Weights of a small image VAE.
Model: 3.63M parameters, 48-pixel images, encoder arch convformer, encoder norm layernorm, encoder activation swiglu, encoder patch size [2, 2], encoder depths [2, 4, 2], encoder widths [48, 96, 192], decoder norm batchnorm, decoder activation elu, decoder widths [48, 48, 96, 192].
Training: muon at rate 0.018, 6700 steps, batches of 384.
Data: 72500 training examples, 35.5 epochs.
Rows from block 1 of the decoder of a small image VAE, named by matrix and row number. Rows with one number belong to one channel. Each number is 500 + 40 x the weight over its row's rms, rounded and kept within 0 to 999. All counts start at 0. Numbers have three digits each.
After each channel's rows are labels from the 100 images, of 14848, where the channel reaches its highest value: "top examples" is what is common among them. Only what is clearly more common there than usual is listed. The data: views of escape-time and Newton fractals. In brackets: how many of the 100.
# convs0: first 3x3 conv (decoder.mid.1.convs.0.weight, 192x192x3x3, each kernel summed), inputs 0-191
# convs1: second 3x3 conv (decoder.mid.1.convs.1.weight, 192x192x3x3, transposed, each kernel summed), outputs 0-191

convs0.111:578522500542528471526458530510500568472535560501501569472590474494475457489514509497498462517503587500531482534488457546493515580534483514465458466537518545460534501489510487494534512535484465541495570515490493390518396470476485520467562443569487510589523442490463465517469447551494598498518444448541463455546453541578512447510522535487537487474551383508450529511494464546513541436513533556559495530542469510547577494518575539494541527525483525555457531541527536469546489470444483559542510533425501549479483530515466539454494540434528566522485514475436482504542467514530522510
convs1.111:523467481558534506484477494433549512479474536440502446501534479542564511474492539483498512487524554483482412555488497426508432533503480590488518474467538460507450534515541479614502500497514495539506520509532420525473560574565596502528496502470499514486512538535515533470478462429513551539539539504485453499522516462465516492546430430520450557532503593448454464543513489482487432479555555485534452529443586430500569530475527601460510496508540527514504517567511471474439491506513463558486505510532552388505435495461539480561467480491518440552493471518487480499545467491468565548
top examples: pastel (49)

convs0.118:538501489439531503498459530478530619516498512540459512468484502507502549491477495514504517554511590514468475488533479531501520482543516428475512444478523520506494530459529508508523541459467523480456450459498456486512477528367466560503518410511531535532465460465554472518511498465499563444532480475515466569525497482494520610543469515497489449543440485552503534569467507510471512510504520536508492510543485486531649515446613520480546522559513493494438505631496516497457480498555501471571499510445465494541442523517523414542486454475468461520482507532536463462626498514486487484
convs1.118:429467464518533485543458500473532397426461489589510481490534455520518588479458519524438489537490527511434512527538510484554529460470475512483623486508520479473539558532481457484512427547562509458544513567482558537528526447553549518508488554423400563555484481463482508548533449486517576529457503526505536462471465524457549435512459519505536521521509481506454534496452550583534461509481517466534498564508497518457484493498477509460493450512482490400478441448515528430468517521483461519435487479483544502530490540510515554491506468566434492473581504459545467454463498413533512456
top examples: pastel (54); grey (35); tricorn (27)

convs0.149:478454513442506518546488509463515463510515497501451471497550524388474432475455532529453430543485472470477473496392500546477523482524481487417544532583500503478475446486503547441463487431452485496482478509455453521486459513517474495460500530423440434462538456521459475496512447511536495525507408466443425515541581555421414475507530521497558482494497533497560435471514463548416473505549466457501551522484573499534456436491465444473538537483482547563533472450509522490524448467474489425424523477527526493475519483490447481475459473428604503510522528464515501500473436549507497495
convs1.149:513484439437530441507496441536530448512487533482526523519470490467592482471513458455568522520476476566509507428519576525521482521478532523499511544461465475548533548497600464540514459507463531549494613460501424463429434426506494469537506443600487462537437514500533489539497508466440433432490530504425497521531485461500553484551526529455507427443536536478481486529468476501601484543484460514538464504474482495504540505500447574459551517497490447498478509555501499542482520455426498576494481546484460533506497517520536526537500550532475414450503509541492511551445572509416485543
top examples: Mandelbrot set (45); vivid (36)

convs0.142:491578482511495539591416486539515506472428524546513500492594466485445548535491536531501441479576540516460501459499457476498486518517484540503485509576437468476529515524513475577496455508583485471572537561523510538544472525486517449502537519495530466453445536554456508516565472521526525548501485454468476466536442541525504599532483480411475535444475482414487495488516480422517503502515483532507511470506489515476401494426486535529542462506498492486452499488578526598548507513468520464479456495439477530539502531400482524581496548410492544443510538469467401491505503544474492507
convs1.142:576539465481496528469503559447495538486519552441557461467521515514503498562512520473539466502516481468488510496490478456505528519479542479536431527518507517544430494552488527521535493488450516578526470480518529482484401546556467559456518514529495585494571512464491479467476495465475416519489496448474439513497603466450467490484483470564517495521529509475511543525527561511478467447570477513526363544483544523488566487499482497569520579501470580550534570531451417425522489458480529525539575528506545561480450503544512480540560515434531589530506473490417473491520456555464508473
top examples: Mandelbrot set (29)

convs0.96:490537531460450512509520511455466492486470510494493468486499455514447475550396462519428560535566539483520413491536483495544514460519463529560526507449488467519493480516478440476430501501436513473523475482503500511498422567486573442514463468587499473456541452424590451438508436434521508522484432524493463555457465517470506504511486517498541512497446479484469463488503535533448522502435519523460487502471522507456546565483496423505519471539467504404566446530480525541433435461530485531533426471445457396463583503503426450538470485492489439500467476532463558499454531485468428496
convs1.96:495503420477518453522479529503545441514513533552533536509547527470438496481542479531465446536419479542544430522512447546555531516489492484563520478514615485523532508493506513514450521594484543532456495446516458433554492524439535546536535567547511500495466458551444546400539489623558547553502564510574485458496498553536556546456486514458509518516516529518551510528420464397475494473483504571498453530489458490549499502486533535524480503457528431600495508538530520461483467454503515473491540524541522503541515488456508469481556455489456439502485516484493548545486489452519443562
top examples: Mandelbrot set (54)

convs0.2:430471483484492467538455501470508508497466513511569467475516487473510455504526465434452497494486549563500551454501491490543483543510477421517457483522499482534508493469537452531546493494564489490475527470490450441492521522492490516495522539657509408475462496542485454449534497547524357479511442419477447521544516536541513493510510518511497434506515473467479488504546518471484532484469487449488511476469536476466491475504548454518464544556520503530566536518484543502529500457469533432520503495488505482470474455466510487499464521477756499496502479468526426479525452491471467496
convs1.2:534434470547549441520540526450503551513516576531541518512477469450467496531443493440502475452594538546474512525524467497466483540440468460409491567458508537427478488554537477455519454556528485547503514519533482471533468531560547517536541556555409484463478499495438527441442460445459525517498468519528554530472536454434535504451505511515577378478523547561542509398485590529478550477519564547475505458530444514478559511515527408534496538487540517460437541466483475457466528519503512558522492516498473460490513518522473511481477516518491496471535507492442582507564499508525495559
top examples: grey (86)

convs0.97:464487455412470423468528555480436543529466518519598413534445513438513579472398473495486463552435548488463524495468489428509449458460519511509508490501517526511503456478519461500473486489437461501494472486514492530507514544488490484452451534486485478440477463482519563405479493491509501544513544462532429457499482496505489537470418472545410541541463431420481510481456516520482520481489497496472484457471540507428554504591469553430431527479512414477572497515531470474553482507456470495570496540523505463489488488523479432516581485433560479459517450477541423511477519518498430475
convs1.97:469446491472419477506570544501535479498450422486481576396464565480492475563587539456530517501558536503511465465501525542466475503451556557582500471512441484490481514429449529513470553477497530476512497452515518477491501497519433497538512518398570437464539402492479512508522470492428503520473599536461541478422456564493478500518540481476540492563538519483447510507521486530422534484469499511524523539495488517476492497413574480479436463522527484515482406529511500509493522497517504443498568514446557465425503476473494468467550440523524499506569509489467534533552438431486532466
top examples: pastel (38)

convs0.167:490562477508422477447428477555578514500482440448427495490511466483469599576503471386510473465503439439523521455533479399456521522579525494489434448476508514448520580585458481504545473482528538538506480468519505533521516553514535467542472522466441434475527464546498540521554497502435494536483515490490515506502454492537549476511531390426479505451537474464510486536475530420515564527466510451539511422468467475528510522518499504534502503496475459484499504434519558512482521482512469490467517417490448513487526565500528531444556437483428510472488539494524438505519536588533461486
convs1.167:488470510503571525539494483546446565518507491460503565486446440538477495452455475522530552428543492524538565488517543445507498577494472507534513534474467529534501417508530440517543501502537462503484419475472522595547480485511563506498473522549522543500428606466508497397495490532495496532524445479485459504511451448496544487478535543612444502480487540516556461457549525411480458516583489486446459434530519494498533496479509516488440501472591579512491476513474495492512477497490532533465497465581466530512506521437487456553441581483533575531451476567565497463473549519518538530
top examples: tricorn (27)

convs0.177:534511433453519511515437471482603455557471502507441504462549505523492416533551504558531626484540540511558525525543542453476438489517515437550535532468451487459501515490516493513608477435560489475454467534492522516495501538551535457469468433468473479545495525492471528382444519557519539484519520420507579550560462483519513525505448545466474448521517506501436525506510513554526474503512508545482536509464462512516519438481518503550444496552487535546411491471481555510499485443504494512484485588581557443535531544509541574492455486499437501508521531532516479473564508525486476433
convs1.177:499521482508566464498504469542456513518520447536523548443386500513526433505510455482550500497502530495488563566445523462476547426500540493521420522553500577521507432505507467450565466563524414464543499545518564477451511499528518477520550495476509512450519461504551509498452415476434506475440502518563421461532448525483474503497464407542466515605482472472494557488509489485442485454531523458496476506523506532429477503432530510521424521499513502431511427535530444491487500439497474405561536512513560551504533488453465515462509517493458495478419543500434529534467505505475576445
top examples: tricorn (36)

convs0.186:542609426520534571519491486521582451573470474529477517541413477548491567539556494502524491495503489550527530527529506489461542518499500535519509482457467555485482458537505485560554488498556524473455500504483548567455521539494549481510542506496481522566511522485569526560490536495480518468480513510459595470469479457521464663485487518561491538463489555522471469507450507477506502485469525556514471551510446518527503519534512514510611466566556450474469524442494501514479532487538541507578478556443559444533557519450535424467483463526474384505538519491453542476523504500572493498
convs1.186:510447596551456514479471509539584481509436445443414534508504551531488554504461563529543458528485467561570448523508468561455500548597523476451499593457477437478537569507528527512525503461532487488574493523476537533504561505543508552486491514560496477530468473499507484556477480466486533483509456492455498557497519500497547465520441534564522421450532482564519481493556528468479491511490492478511500457451429407544400548536415514546461456540496588444451519445507531554483496525485509513451507483558493465529556539526520452539484516491496535529456504467571451505549511492452462478
top examples: tricorn (30)

convs0.40:453513490406507534471483511441455534544482525479609534463513513519499564477501552526467466480554532501499376532538501525499487532553486425538512457487469513438533548480480469432505537548493467466468470478495495541475438478523497538452544487519500476498463464468521503505516524427515510458560492512508557515513475505510497479552482504438407398502492511501508529459444488521380481483452521507521458439528492521443477502429513548497514544489487502518487534533471505480424569528540479443479523502481465547467532545526505488539318543534559472475473546541470525414534446477526477495
convs1.40:468465541464577469528483427536485526525471446472472550493513524490535564435519519528542599496610556515490483554414531543463473443545479488547448521402464563519523512547478507511529550428469462439510469497482430476527505396462507501507494455455549471487430488549479477471404444505487398481494495488399556563479510510492485485452529508443534565536471480533546470501487430460473499543493458483470516449498526534526487506518499488463524495519504476549573457458485517533459478493505533529468430427528461505521519436505417512478470494548491501531485461565520512482458500507493436491
top examples: grey (87)

convs0.132:513481495536535502452512487511606493500453482477493475470538571499474490495558493490497476497508522509530430480448482543500492498465473342477453481451447485514480493498513517500588509513437483480472461486471472522544414454591488540488458505501496489511402460412504475466501490441438504472493478481458559424426553538498523533501446521476506429470469456484503487490467504588495491501522544469436470530534558480509453512522457485517512481586504503530446481498464462425468485498461455362541510453522463446464575524539488498508423427560545424499529515518493547511475521491508478478
convs1.132:492518480464493491475505521472494481452494591515497559548454491452438463515520489501446494498548524497499461457590481504517491524504515480483490486567551521465507514506486571457479486512429491518457547485585522403532507483440488492500544496424530516498486464503469528454481522544516560509466581591507463528553481426512524490489576458446465468493491549485513519539486470483458499528483500558533435521381416482477564481502479475482538523539455434544521502528576499518492474508508508571518566535474536423465442470485545548494526426422451404499511547553403460508556484519425502525
top examples: Mandelbrot set (30)

convs0.59:409437479508454498497500428490524519536512461557471498458485513528480476481535477539524461420535508433420515520545495459464547464493493515485529505492449504517459502465534482501459559544500462493585464524513454469522462531540472498550497530418502513494475507458383440446505520512449482519497481479497465483525556559456536495453479444444487533463450488461546482460447521450517537477519528539471464449519448420495414495446459504547453464400477549466551543491488516477449467424408523498367478452519536472566437541520511502527586474521460549514500490551497508555463468483497476517
convs1.59:467467532493501444478470442487561517542431521523534507561495530448532507452528476443577473517473554496556541510529514496528475455485577584489474496551532515545545558507545496500495454517450531487497545484510458427500577456574464451515556467538437400508505432485601458518507477541451478449498514512495487495486477464467520518527494555535509510528542519505501495448541506522522454506495463422447540458522527556543549454482524516384435447496483420442482503485538485539490617602541510568468457486495482578498465506489481526562510512530441485459455478462474478465528545502516490492
top examples: pastel (66); Mandelbrot set (39)

convs0.151:472501440412477429558500512484434496563455493527486454487534381480450433433518485475458433472457569467466540463546486405486461522439522490517549483461448469497521450425519493460504466508546454476459395534439465516519591518569523508484463519552533499478420504456499537552490467526498487487505505482511528501500445523404481594478491495434465492460507506443440546469495464504498495537488433474533576485463499447460427509503524488477483535446481565486521443507533496521507496479430448521466561472513548481546476484467501515485561456532479490528541448529463458456481447479460487489
convs1.151:458396473534477475444509503460552496443474440506478522505544529457550546537518561537500530502545475512490523450461425513514450461488535532565564439542496518459521501515495577545446504465474527457516513523558545480459583466541487502570635525447447506529476531512479534547516509426452556550561572517529525454445506517510478547475497488536495510548473487498498583568438476503491538440494556588539443526492480514564464507491516505441491447520516435492521453528488451483510564489505548471458480492400455503495462457490554484446545507466450464521550444499488520502543470535527506556
top examples: pastel (52); Mandelbrot set (38); burning ship (30)

convs0.91:500541539504512515522433474487516524485514540504610487427538511485531530502409548537499472503496514503568436528546445476509478551501520441498532524506529488476526517497537509507492542527493511507487560505535560460458361538389467528504543475569485469458505454563514455514534508510517492487493449449527476470504449542484526451470454519497511498553498462506475510510468519475382550470463527468491449505470521481488500427504493490548478465535528506458519530465474517491466453489477517428535524503516518496478494561523407513500389503509681540497475589516570537451510456524453509504
convs1.91:450445521559469495535496468492521491508482517500489499494526512513479494552454506600458535481523509495470510531462482525487449569552439516488557535393451494478440568500500523508545402493519508515553538503506527526526521601490555549498486519491389518515426551445467570536391470481427506505475468512417514541523531451493539492474487509452485434468540513525555497473475537589448593509503531506498462536470466459457504500451535551450551527472456514499499496534478584492519474498522446485549480411562515449548495517510532517511498538496535503588501560505566543431502525501453495466
top examples: grey (91); tricorn (29)